A small audio captioner, trained from scratch.
Model: 22.3M parameters, encoder arch vit, encoder norm layernorm, encoder activation silu, encoder moe soft, encoder num experts 8, encoder patch size [16, 4], encoder width 192, decoder width 384, decoder norm layernorm, decoder activation gelu.
Rows from block 3 of the audio encoder of a small audio captioner, named by matrix and row number. Rows with one number within an expert belong to one neuron, the router's apart. Each number is 500 + 50 x the weight over its row's rms, rounded and kept within 0 to 999. All counts start at 0. Numbers have three digits each.
After each expert's rows are labels from the 100 clips, of 14976, where the router gives the expert most weight on average: "responds to" is what is common among them. Only what is clearly more common there than usual is listed. The data: chords played on synthesised instruments.
# router: slot weights (encoder.blocks.3.mlp.router.weight, 8x192), inputs 96-191
# up: expert up (encoder.blocks.3.mlp.up, 8x384x192), inputs 96-191
# down: expert down (encoder.blocks.3.mlp.down, 8x192x384, transposed), outputs 96-191

# expert 2
router.2:538500576540446537554457490476595515479442539465494516523517612529606490461492439440529433544534424496560479490478573445616434600452544507517483508540557419484548472511574510569512550517562458533445504462581510504475506477410491525445586521473563431424517470470533553472463510447547582474
up.0:493476542462496486489524458503576466494460437394437491445495584462516648552430469558535512476590479496429478525551504547502492513516492574573490536444509517556503517478424412461517538466516398457491456484520562510618590475465423498485424538507486455392428498527458470474488417444505497437
down.0:523540403453497457413420519503358408462644535546499513592489371545461487490510509424483465483454510536592547507494524454506477521475493503534581556554488582463488501505471512501506527422503510445539511510379492460400485495534503439519517487459386600534582478503464440477539548505512428511
up.1:488494538483419414410449473498616451476509531476498471402585544455634524586568501472506477532494463419443492543516424530557387555584466485514444500429525452465573462477429439489442516492542475559501577465545562529468528411416537513552526552469546473505535592583543601577508449416511577493
down.1:495505440569551490468500523507427476570564520509493477519473366501382476495508610551474570489478558542552566535477488471456517444493518452510563558574503563518485499484542544475524524534453494478512445468390494435498454573606485405553470539572523567477456481483479367434480548609499445470
up.2:523528506388488481405497545519482545495623544559460537514539603539541582498567457477534520580549539508513518509564449511432472561530576581500539552394557472523482445406424458523435473396493586546545551469491530619455554509511586468521514509434507368519562544512401544544548430431452529558
down.2:495492431561544416459451509563406463556558582476475496572552373495385474512463557530553563469510530512568524508476462492446596536498504437476572483522509484535462457490527516485527497546487478401600344463432445408511460495494506475484530562562470530473545504486441374477457452572545442387
up.3:452500513553500500508486571523399515501552533578412442471453430538471600500494503524492560539467459538469488480465490442415541465539493503604584547524422566515420515508442544481545469508512577447480533483454538430516453519581593450490417498525441558547492507484513424433461488603469433537
down.3:548483548363490474501546500443560518487454455455604509461573597468515491545461521514635496517526488415490463502571459526522478575496520537475418480527460373511504476505484492482434526480532438547450517521616473546539595453435506603407556457476473446518514501557499577589429474429501536537
up.4:413550444546528467565556499503552538397425469492411485445527450479468513465406525567501595481586454491416504472479571440412553494490464522504559536575430516562465475500483561490546482542497520519597470444452491500580461552570460452556491529467527484473496512471424440484505455455513505512
down.4:555386552433567508499459559511420439537550493483511545537452581521511519487573489450514435504454527454592562543520451598551535538521524539497438420431500503368493522528519503535473502494521531470511532517606471557407557387475521478453471396561458479518503449448560528497535543557481446519
up.5:399544522592503452503472566536566521394392530526503416448529414467437462426362493498501593502510469462488449544521550412355530518518487556493520491543452497540455498500503544509528519522474468504544473473514513512608501611492517537533572532511530472514488555497451460523512354527545538543
down.5:522449518480594535516424513437423428573536465513546601528406589535552524476508524397448405562416474460556574526547480578539503432496510472503481445471577485404482574514530488469490430500441525483444522518531463499398522468535462521461484430543466530530425448484540516468554648509506492519
up.6:476519547499533548512493432500506536458488462486539535551390484611529519635491435565471530398564539569506523505496462444480549480456489459487573485474479521466453524371476492494562414483482541555437516551490495465486417536542528505445430525540447591456527506548582491477541569611547491483
down.6:437450477550554505515516437486551545429440521572584384548567414507410454404420496552556523513451468491504523533407526488590481514440476538464510498498456412461458482470495630467577574533482538517536471478565480514479592461462561450493585509515518480444534559417608516570507410526517527456
responds to: vibraphone-like

# expert 6
router.6:477528456539570459402441511469530522520498432434508460486594430465401473501481531475489434452435620460511506429454459511500523507535428490449468571482549502539565465557444475455549513475452503522544438464503522567464558490450561518581538542457488508551524478492560483611526573502498466543
up.0:541540549469492516542528483472577508465430498511480452581505492404503460438480555541483466498575519571594541613562599478541555659483572497549485553489495518536515494556526452474541552545487419508518466528480463521368538413413472469519562481516551489543445431545544528544467408467518424478
down.0:482469492513451531602495501414498443504518541510450504429491532515520614479495479439472475547457446450511447307435425494496443442534515495563461502499540485542550555453529516576516504446568525587450490505523505493565405524507636475581430558565451449505549497533528565492513614508499478515
up.1:456523619482560507516504542511550450496428456471440487489524466522574450569490416481449427423488458528577441436494477474588604445456470509414440518383548488417465543506474503551535523635575541509538510523480528547489544450548519481472403516441545491572603550489500460481580507465453499519
down.1:487472441504439466490421489519547556495472515557578518513522534521476539485511611485628600536515533561495456584436553513513404572517443576546515552537422423520457459398470504466507427476422525543488567454489525511455458498550488569511494516528577467454412522554537496581487454570640564462
up.2:538464496494497531520551469495445479440442501479514440492481576495473444317463413570534529504511474523589558494550549502508479558506522449525504548567444573564605552568592555467485512558497480515502433470474483481495536445445432539539511506430520453445441426441456490462413415432480475446
down.2:504518424479486567567500491414491472537559474448515540428516470470546567591494498452499475569543487498523418414489474493457442516537508469432550505541491413618475508532496516498473449429468493545505524498469533496506461491453614429500459501505541487536551489516496533531584611515545539401
up.3:542541479478507489515462505504389398513593595508500518496479480439505536487463543517489515513435495426512455432513483557470502440551484493457519446546541562522538539508470461508497464474461491447475550504513483423592467597586507539438429480503558424513484536504467509509505517517577532540
down.3:506508508527482517524519476475478585440482497406530507454568477511517518461493359498585397445588490530409489511568446407568514645502438429470452625429507546486489489526553369521481586434497549559578508434519520609537506447435507484537489511511515453486537473541544549476576475591482558486
up.4:542563537451461466514483476579561501506515581599367449527536491394482540594565563452525546505501471471473523505456538588526522472481516480616452497475484516489492506397487478560512588516524522461515505581558566475575518568602442480471529523559548462498501499494533501518428487441605503456
down.4:548439637496491588590592534487487521514576548432505519535499558511477477414518535451488507485515499411442459430543495533557525522556445461461537396441558553495461466507586593472429424531485554432495513523466497486414491506358495458466476524432415604567514556463486563473493570471397462479
up.5:485514537396453525472565519435486484464546601563505497538498511468500647585537558387568458533453397450500439635529483531454566462550464398503441516592518576442480546574496520462517490489535441487533521484535532392515455486574487474480436504625478627522434581524470482536539474580492501571
down.5:504454544519529493518502574481496497529477468450529510477528556452427477440474555607514498533563572477494559445554498501450540606559520557484556457391606544514462470497536535512467504484467465452475509619374505426567580478425548506509506439498520478507594491499526496446467509468445375516
up.6:448551515499469508578519464558512521452444569497482444551536486458537466539513616508516548519539490598516440627449573473518552562470559452552513452539436539449485450507446561515547538437523515525419557475524597530545473461567525511462566506479549510520481419436580464554473498465548495432
down.6:504419551474458512542484456526502499460476436517526530519516566543500453442534400511550518532483518436458528471487425529422508422509510607467467527565476481534460545502498539515484423534553564448495483516483530589418597585484495504573440481543473494524520490482475541507521592470417439529
responds to: white noise; quiet level; instrument: marimba-like

# expert 7
router.7:524471499425472553378390405417495499542463450449554512434541493449519552432508450506511524512490586569538578460484522541542518446472602500515489560564551459601539608447473492547541499480454536409593451543519422540409498463493451563558441538460550436488467519527487492498556475531464398474
up.0:469509550558573531545515512431473488495442484395468538535559467485510469539588441522607459476555527479468390497645525470477580552445498511522523477486514462438572531610572525554544522383548505616415618427472484508494498466471546545537543531526393479493482502437563514446489510564456526409
down.0:529478501523513595468594475594514503496505448440501470496494496516632472458546472550567570424572496542532492567459593475576497637478562477484479469450422487471429427435565505537549527505585510424484541460523391518409469454536444577560553463478481427560480490503549468518494514499438434455
up.1:598481469486499538609471497504507467477466453488480508517455512514500527512572498553524490480518554524518514460513482565515489479518502571555535494518588469515559532522516520569498424438458509467485508531539522501472431561498408480466422515444494446529499429525507458378547546430465453415
down.1:519414410491587596425522464449538558529551508508487466547506465464548429397483486508546514348564557610431473530469457407504527558494454539447480476405399493486490456530544475492490490499529520490492517495473360563512503438452460527535578443471495532397505495491514414515498495491505485486
up.2:455481560544453548502503510464533538523426578401577458470459446456560503594479455480460498508564487498483488548543514375464549590546524425438576427487476450375414464463460494512531514513570478613430570428437488435476439450607509403522454498514487421472442503430544509425524526603454514371
down.2:552365512528532494488577525555549476478471431504483520503539446511566450432465477550585567426591497503491512441412480560594512637475455519467402451507434522468421447459490478529580506535544503477454504491491404489512528479521486566565525463550531488588560436450575522520555586479507451516
up.3:422410508481471492483484551629483514545560639497530415508508480466468515493468552500405632499483449440533509593502588563511465532572554465481547456515425507462454392417458501504504522630559511460512470537529609385557526415585415464504533491577514479494365578477395503505455515557492482498
down.3:537482562533524481530575455490568524466391440499483530521514480571566483532521478584501468423511462416540453423353438455503543535407455514500411445478564523541546530475477518456558497518575539573438544534496466454555466518369614492438424496441492487506634458507620584470515548581510473557
up.4:501495556599487537556564498520588442493480502447500534508505491514515400525496426508532483479557572564471521484486585467551532560444502561486578467392495443441499439455570547539490524401446461527473431468472520454408469424560530548489456430480432403531461443441525527444357530522483535443
down.4:543464489541550554513631487549495563538483451434483438502502448562541446404537443548556593374541561571543458564486527432527479515573473497510509448406456481386441405491549475508573515474594517440475499475477394482463450487453480566556536481442492487506507459432491419471490542479453418473
up.5:515496526516539490519567480549480470446448423478496520504493472422435533563526506489398463433467516554503519555485521517470541476532473539626524533552553628520486481489553570621587496475488504480481484537443680479464480606494414480524463444490500498387553476453446438439505488477516444492
down.5:554387464519544534503507458557588564581520493479447420519481531607599420422477502508560536475547543490496481499552509440539500479566454524498514455369466437439476436470457485434489471480526490519416575447404372509488515426513486596438529444439408488445459468497557472527506503456539494552
up.6:426501438493542478476542482571437526468531475425555509558539460491503516513549490520568491471558609461564452504537529546566477620492529458446581521407604446521522461423454499562507580494451476496497565542431532485411470406542589394474517543424483435491359471459601478519556580560472510474
down.6:555446570488446493482595526590527541488509499475475481463435506526574476446500452523521549490562438561508477502474576465566513531549468465478469466457458534518453454428524496473606508484592514435488513456489402538595515538511497548563517478554443515554575497396491503543511452452511424463
responds to: white noise; thin (high-pass)

# expert 1
router.1:557487426541574426418451431533573429433473442553476459481510571445448609519456484458547520508542544392411501503438524595567457471430499454567477475447532499476489552540430497590501593537549454432517481532462478530506483451564437431461546466511497498537501508573490463471489483490496461431
up.0:440476487466470482458482513517393455491484523599487472547490427561535454457497441492451530494513467505589485486472531491478426502556493447510478477486418494479455497465480514514521550476489466578488567471490472554501465478578541425546633461413582579561584451435473540543473481596533577574
down.0:521470499478557487529503487485500514460456530568555474572520547425470560449508471390436570496531494481577551525440588419484534577528462416580573521495563486520433541539512567454443544471462466401451482484452410452424531451536531449463420559430539455522427564462490508512594485488428419461
up.1:486458560449490489524521507494532479611548499541552576474483526466532541506374526581403435504459433553513521559483545526474455514411530451533427445454417415475495461524423479447555478573555559541482426551508578468496459533604514483586538510508424613511474467559448516439417582537508420579
down.1:483519459506469497479544415556480561409390564488381454427494487591487533499456487555553515459479574436417507469384491497535527577487478546433511601525539643496594528553556421430589514498469461618487512467491415479463444444475505473477474521496478413473490464476548488411656453532492536517
up.2:524570503527443568647625583568541521544524502441551545479457595544643517467493555504431504438452484514509453456500515538424515510510491536431470446422430443474426391515483531467492473480471513508422575442478466461546419560552512507418497541471409474600397482428476457494533579483450489536
down.2:526569557520558542594469502404476504349519447406448443513540504501452402455538535661626505616443467577418500473488464486537506493436461513567502463516456572477555502562493563504504578605555443533549434571542500581452514511454469491458496448488536523458534501480536398538553569530637575458
up.3:527570507431389591503587517479604411470478500488549501478470532522547522640490556505547546510480444500526422497536476540517504504540531566562464480555497493644471496507498478489482459517466490462530542553454571439561460521457519511473463513499337415496547482526615495420507459411497473549
down.3:499558448541567517537528499524484584437509487453432480499497474486604481413460493581498476552439512502395447469480521466405485463504468554484499388438479459383565442456548553503411478455470567504571454462452429525455512602594497546423449483493513504574439537516490408523447480534564564421
up.4:485457550594507517515437517450471546373543629479509575444592436562535405452534568496525492573550456459501463461464435421591494614462459592515546450519476442451465432449493538559497491414502501442542535581438419468469471490413544406481467486507525561481382550491517480510507449518536521434
down.4:536566464462576508492426462521490414583497453526454501511526507370508463472504528565407541477585549427514486433531475543544541479454523421422554526595570547538519510515495521515453524449490496495493466496526482430491566482521503504535481501508454436610481516520444469511463500549486390491
up.5:537492516485580513495506471502468522616571411499503516557533599529538487414490453534471489478432490529455546460586541413491454483544538401455395526385473499498536521480495452516516453551438487470425433497437550503480533581487425630513519507518429442590552492520444544550441565550431423506
down.5:478472446577466441550567494534506498458485502547359594473457509548410445573485493541474417533424527518493482515509517533525521529539460600522540584541537609507431557351437459547534455521483556464431514558570557450452470567530546435494408478461428518526417517464594491378508477536445530464
up.6:407491487541569576536550478514530580541516494446495530473535508509461514495519444459405468443485498555454479560557567494535586434557492409505562437473471457474495478458542632511578502466540514500540471487461474522482484575506525486502546485511473667463450456484515422484487562567440411472
down.6:576478526490498486448547530422469390553564482475623465491498488507400384575475584548549524401465524433457465445459518562594435490449517426433542505453550465504525548517438504578630508575498493451470529499509561491553523429535545443585571509490534474564540515517585579518374533485507514563
responds to: pink noise; clipping; text has "clipped"; rumble

# expert 0
router.0:489494529596442478482432534498417544454494483377462566496556521548494456582459495467461413417562444584382385512465474445434504529379566533504481523461508492453515545518475549527506502456401539472428455492495406519549553508525558427427478442471510597514519506509533425498428555538537568526
up.0:537484479557533562510505586535499516563473531496598546403612539528622608540581412514468425452523533533418557503473591586582495396525514498482471500486526371469507511420439555502459495478557539497527522494525506455649472524486543551583411520431443501521506476490554437487504546472516450428
down.0:536572466583546451494510578423427436546528540530462471534381463478347500502494489441512512565406488450619524502516489469489554553553472465486452499490633573543446494483528468530453467601554477436466534524476601429470394551542460487503474469541491501458427511442438533339573511604508508550
up.1:500453436488541503562543574540458522481383474536576520447558543448478455492552544501467444442447486545438532453481488543608549415489509554454470541572530472477517533547567542550499519436494538486601458540450424379606572501545533566499368407473415553537499488451502468467530474527528455450
down.1:466538530514600506427490534420450465634574571535487542545553551505466608493483583554609540511516544502608530579460516490509501485544454490502548540483543494537522520397431450488403436535483505422421479480550560526473483475573506453484477402525451474427365534499458410438510474526399447479
up.2:481459476538436469475465419572475461525525486541446479523428454430441434497467497517381534523456524548479583569548494505478607448599486432497533537449457598488546489500512445532484436577387518481549409612561573486513553546478549474538591585525556542538468520544477505541526556499533481492
down.2:469651524470570524610494491503515563440412455456494483472520562444601445493523531541492423531482391431485486497424544554524452510375483544492498476543499451484566552535474525461517533507530405556496497501556450572526494468456459542390447431403560411497479519570505574529475522510517633524
up.3:478491397524637535433475572489446473546538455511566486546560462541514548516469436509549512484508570521563610541493605579490562483572519581489469521511498426586555503457506479459462599441466521516555462354479476631442498499503509503549473560516398468479432465479468495501475475485413507563
down.3:466573394513598503560480497642518480523429423549512449482444629442496527530521544472483362487469440479408557515448472538485572499559424432482512482520529433474582579493480513541549522508441570476482406437496461518629521523498560547472513460407606523525554562536482573411420518509522568483
up.4:492490465529493486574491534479362472503565452553541589514538527486491535520404385429505494509498466420572543489484507475418516497461486475404522485457450472504436467388504475417405511499546522516484379438438609517500452479524499521429472601563512441503449497452464487477494535454460498538
down.4:549507426486522541551458507674576529519509522546447512539416612438525458546521481506460425607429474551423517487524414520461480482545517502552481504504503421433624504477487477521494500496441534491548431521518455498500505502558489506570469480414546579499463636479534572404441558489422500518
up.5:526404451458572470599520594544449510519458434539614594470620576425491466492525500518511376460460501462491481433453544540537569439508433584454505501535524459495527455520498542487474535441540522505510435478472446430561536380477496609523367404469466480466508540486518426392537545503481494470
down.5:491578504588519483453502584495450446579550542507406510520474513475383570508435493499566538485575496520535512586475499451508535560548474490445575583485577500573518484400457493561478494573504548423461520485487583516474456486562544446518470467527418574459452477485508415326476512555397459448
up.6:534442454442520500498463549517551541577593586509536526517547571542564581454578508521566530557613500466543464464527573569530488571534509593504514536568554384563560542420388478516340543480568524540484499404525510531465456528514484568522449505488470435491515507498466470529521430434451516506
down.6:577525428495581459501503536480458459546481507565516509509457505426492449605504512533522433385482562545458624474519464459465590527573509468439536480486431507456515546518518515542507455449503477514511472473420496560500474537536496486435460423564575487536515522488516510354381560528496566501
responds to: quiet level; marimba-like

# expert 5
router.5:483561532466480541475533475536488427489480560519553469437463564453556497507547600452535539503449435489425509523562554493584530553584596531424517452546454515481479522500568596582481481557596557415429474416442507498551442456466386445513440467558529434588454494477504431497428401426465396400
up.0:457479546437515472510472504546532464476436461411501584521472615516538526466515478584560514490500475496534415560591514579549485517464543509589549495577574518567511494451489468484490508546534387443483488415427488512535553377530538462387503516559429432486433487572424452450486541459512515529
down.0:488524523571439497490465511552531541420455536572403443516520479537469464507498544525570485465437501523501485537434553398512559501490506478514555542425428483501473531542456469533590500447499495585492446575502571496494415550421497504575479444404568523499494563388541534434480575585520602445
up.1:528527499486488448504423506447545453512495461410490385483494501445456458527441529433464458444398495503505498496491473416512599531494568606509573513518553592490541578639578484486518421587485430523532449521454568489484463508374505453490574502502610489527511529458397572621520418525516436506
down.1:479565560543473466555514524565606499494509497550416601609657550485525460535462447530520484576519526522539532483555468549496544547524509542440564407450478474421508425385548467467475469484422470447498511506457466393485556533555496479548473591498478519535438484509541501487439566550533482500
up.2:393542503530495474459514496498528528500493430558506420503490434528401438527444509523476503472494556504492488489443466384455515479468381488486448441501474548562480464500471430448526436406536503603496498530565590512479455482477579563558480516462406567445550491516600599524483564582539548515
down.2:507506508560496492502462487472519448479563497483437522488586486505533554545515662430442528588480498557480473463474532599597540574517509455506445536460477505551486510490428501464597440553458506557503521453531509450587534495507414502506615551556505531557504535506510488605448532489570480466
up.3:520521572551521489500531502483461502517475509495567557580438486535513549536486491476543522421526592598608567466528468447489545517525555650443468527382472566477483485504480466515573428512442507480510443506462480488449426623549528398452438517508515489450458432533423482409587592543637455474
down.3:448453430462470520522575544461453535493400512441429450561428457521546443471518479548539520510540459439481528537457553510402484501487472446484423459574434479456474463485502462402501566462487482501521530453500456553456472557539576519485497454475480565502558617507455422531474512526536528515
up.4:481447485461470432464407508582545561498448458607552497443550500588443424509507502490515499505484502494511503442496500578529459556483489508536647556550441479558414417454451448421473505433462571477553651479421467557503517451456487474555492529449469448531510484501537506485509446466483498458
down.4:544545542579544537552526465443395450543544547545534521440502554433533512532506490494537546460487492465486483501439528447549418466479492458489515463437511557466361585559488550620499484549593508487532500465546475486558356461493525526528494505474568491526484555608547517623557412530484441456
up.5:533495550507560529566551479469462461539435498470458535593414572536487568534482469537475544485524604621552574527566459410483530490491563628415490507435584621479450529436446474456485401586461481429444401510511535487465467510514466469434465527550470428435467467517462536417531538520517433530
down.5:390381478483519467453487513458515561472416563416495489516515449499570532448473531565615524522614534434536538494444599503500539539448454478506522545537478520474533529494526557421452564500425541506505470519485522536469506480506575542522506490447511483399516519471498425481506499560565545555
up.6:413538575499457489458449547436551544484491502479460464524497514572544501557393525496544554572551550533492475559451531409524568526496514531539451544537541504526535509519540449472561522549432482492536500503633648527483417480465423566431562503562465354421481455491512469497431519479487523460
down.6:560627543507501472496516503538472494553488435553454539621414565500576465444471565481537467633410458473569506468531405524448524491581558517434481410492527579560557444436553484534452484449537471489515558460475406502392564454485466555476466522498457426559591574526416466571504461564531461536
responds to: clarinet-like; square lead

# expert 4
router.4:510574492489509495558587558525483426494562438477466515433351471505528526469537402549524569523483485481458458430446479420391512460528562410516403482470426533563502431463537481559553485616446516447470487456578539438479454538474560547424548462590354538561478528487427513444541444481508420531
up.0:516473494475521496444461452501493460436580464607521605522525555476551495576527471455372437611433500500510522568531481528543496489513418491533528519412515539434433569498478587481410404501514545465569454614533482466470543462496467529604563474510573612528492547607488519498538530526506452451
down.0:506474409502484521604592527550545606485510485575473515617522422536484395489478507573492494440541613604475523495410524478444511521523520599453567466483454469401453392362468506501507523398574463560517501519531428446496469460448458526351536498465551548485531465478529512487517502531481530485
up.1:478512592466425448448431502503441415469454529460472442539506428478513515497437546517473553457530424476589484415529528500527464527455520463559490564605427574524532600571454607546600517503411510516565476669507455413482523525473530484516496529483527538520489500574547524508428448503549539452
down.1:533467365485567476472593425568501503551517478515546519467539559516491457444527463538514621510486537455438510555511476591530439379483543472489471506551470425498557447482551531440501557467486486454538483483484486475530584532475467511553457479467472456527466514400519477425554509494495533423
up.2:500475324576538454463516452495386561554511457509472500539536427483488431594588536541476458549524509500530535496572554515488559513580560390459508516518551590562556482488496464526482445452465512485429568502521503436509450559603486435499566472508437583574543501438511409543484524468487447542
down.2:576447614387533574515515514467456491542544393436518463509428545558423487423481503509426501429529525532493496455494495547464359424475432557504560465485432577509446589506502497403474453482516575485498472522491576576496499484538448490490513491489568547445528549512457605543418515554535535499
up.3:476503573454434470523421513439545543522409507560533358518584438506535551398493524491539511563503423541543463468527522477630477507389512492535539502487472424533500577559490433385483442502453533595528476542486485580488552506450508507408473440474609482470524551487559530552525407493600564540
down.3:482529480525508440508509411600441428457474510522492617455543544409514568463513486448480544547432512469480523505432490591439544584564506512488525509566509479532488537502520528482576557485486423471491555580451491488645611568503552482522467542622474543650508562460489483462486507449464482496
up.4:534522436542521481487548511427417481501534449509462469526574492543536449565531520524487515539533487524473482377526479439492505554473582456550448566518446709517521519407543464568491497496450523508539393468461500445504452547572431500612572502407447498637618438438504419494521543570537436606
down.4:472441490422554528442538465550496479430493439565476542513445554598467582447517440518496476462528524493456532465576534610448384399457451468520509470486439453529561578508534468448475421526612520511469463531569547514481517424529539503474472495483619511425435621454476563467495512599498472457
up.5:502564504577579558381501516508458533496493530407418506528448514569454511588549445506513552514529565465488414461531522539442551512587513497421445520478464506532546422555492462579479500505419565435444394444421630536535467489550519478514490496478441467440555448522428523368554522540460465532
down.5:500462500466436449436463563473492536584546522507568523463497460543485506503464532474514491483514432426482580545518541435585474521380452446523556432515464533510481513480540449500475397410506536457479499443509522583416456471495522491531473386453570569478460530532453546551480462549468487473
up.6:449471407482591576463510464521385479570477478548456520548515536448432552594544476621498444489517534559477442504610548517451575430591580405589486534534514539527505507518537458523494514516496476472457546416470487440552525516523517549574587517502365521485523462524465437487500430485431460440
down.6:507487540480550521480489490489527577549605508438506431432523505550454458458509532491477490542586500540509445478447449564549458458490454580431607455343536501420477491513464484493452454466560459471507475457533512562412524475507496490453457398490593584477504569541539562497466466634528526470
responds to: the note E; the note G; root: E

# expert 3
router.3:540524509411529513495498468505493443576474517563551441597411537537514480484480554554471433511453554437631563499489456533609474503502558445584580500496458526502565515552455566562504490537483505425509615580494469500498487431496528426514508510565435472547487439542495489493562423497515453407
up.0:480565507469461489461411468486489399456470534481434394507423406512495635498525505472450473516442521521498580563481491491492477432526459463540587477539478571442430539625411492535533532513490509444561509533593540518581510513470660506484544442478464533510547501521551459472553501628533537497
down.0:517483481508570468565565490527480491542497474392602535488559496455532450493515464521577531495573385414451426444555505535490477522402500488437397542514464447575485510408511440547526517458484417548515479512430505462451496535493409588555411547528466509500431508475438575557394517465468443514
up.1:554485555519526495481478507487527418446553513507397576502517451489489403490459434486462470606449541592508425404507450527480500589514485556465505528471534531563534510480497544493465527484549580545516513591483564480461526503556490427457491497592459494578432474512487551431434547479509406571
down.1:450450423455417468440464460506415532552544492582503483494429462526500598519547557405524436391543466458487495514511498521493496474590525455513522445491467480478500514516452438446462507553463461488410438464508537535466545522491457442477567451451506580434641490501604492568544514577553569477
up.2:512509529521506557514576544504477453434473530457388496530421434488488496564548442509503557475578495600489402375553464505457431543588511594456496535392502529484468513501528550505568496457554500469475517487440539526474530559539553360460460531531533484574538463490511572426509523451598449569
down.2:515430371466448516459470537425425521606547529555448470595474470463417534472504583502533448514498493495474513501415502577542517470576550364531532409500511474473401567504457502445461475591492447432579503466575544422519543423479511437603587482466478527423569492543547468528509414451497495458
up.3:483439478565529503528552514561483433541458479529499411530434479515373627589577470483530481536496585525494489500475490434366521484482515486467550519441527519435527467516531413487517509533527495452489490520495541512549496493478579483428476452551437513442645541584573538487563465489514556413
down.3:426619466481512527495495547431549435444426562459496557430539461352479517522483478551539589467513439543501453484504582536520516508523540436534518545554580520632564558576490485520594501499467514444507587424484533524588548477551449525620551536534547456523438533477512532456497455398519558503
up.4:484505468431581513484544488523471495455532434496514527533514502495474404480463486493419503434476456494530507484502496579487430494463512444399463482515467465488479534432543502481492519468449445579515447513471541510376480503500394535492548462601571478494468475383494556541532569550511485569
down.4:568419532503470584480471498484489353472542490458487497510520438502446599510499485501521420499481536488489505493505462499567535499549492437575525451420496458437388478531541482477499493514508473447509549464530560510477511455523607426533599446497496562525545489581570511424427528539515497516
up.5:465374481540518418440509449631497614584459523553517486506483513481465471595556495459402472526531459492522566592513539483545500489535537433448578504533597566502467540407506411562459429471498483447489411516477464428534437488483480592515488503496582507466463598529541589525531484570567440453
down.5:480500571584458586486506486425450455480518538488480500425542368473537486402436589515504549546445490515440429455406437439457514585537483476405475563466474449570490433458550515499536428512494534487445545491486553486549590508533556444534569471557505547575506449579561481416486543542535538564
up.6:433497544517463559507581447455565450505504444504459415467564499549439465572521526464549476497500517437415427532445519521541525463492507509610495465594458530583566507549502590556501579514574466521501488460475558531564496386536487431533569466486451476450564434405525419483494434493434476459
down.6:470626484568569459541492517534565620520477528474504515500427526495539483481501512578451577476542627557495597520573504453456529525479492588435477505360464443478564493430524453419471375461464516551550507499481445581432460566606467498449387546540491409514436548492454450458530535556486475429
responds to: arpeggio; the note A; square lead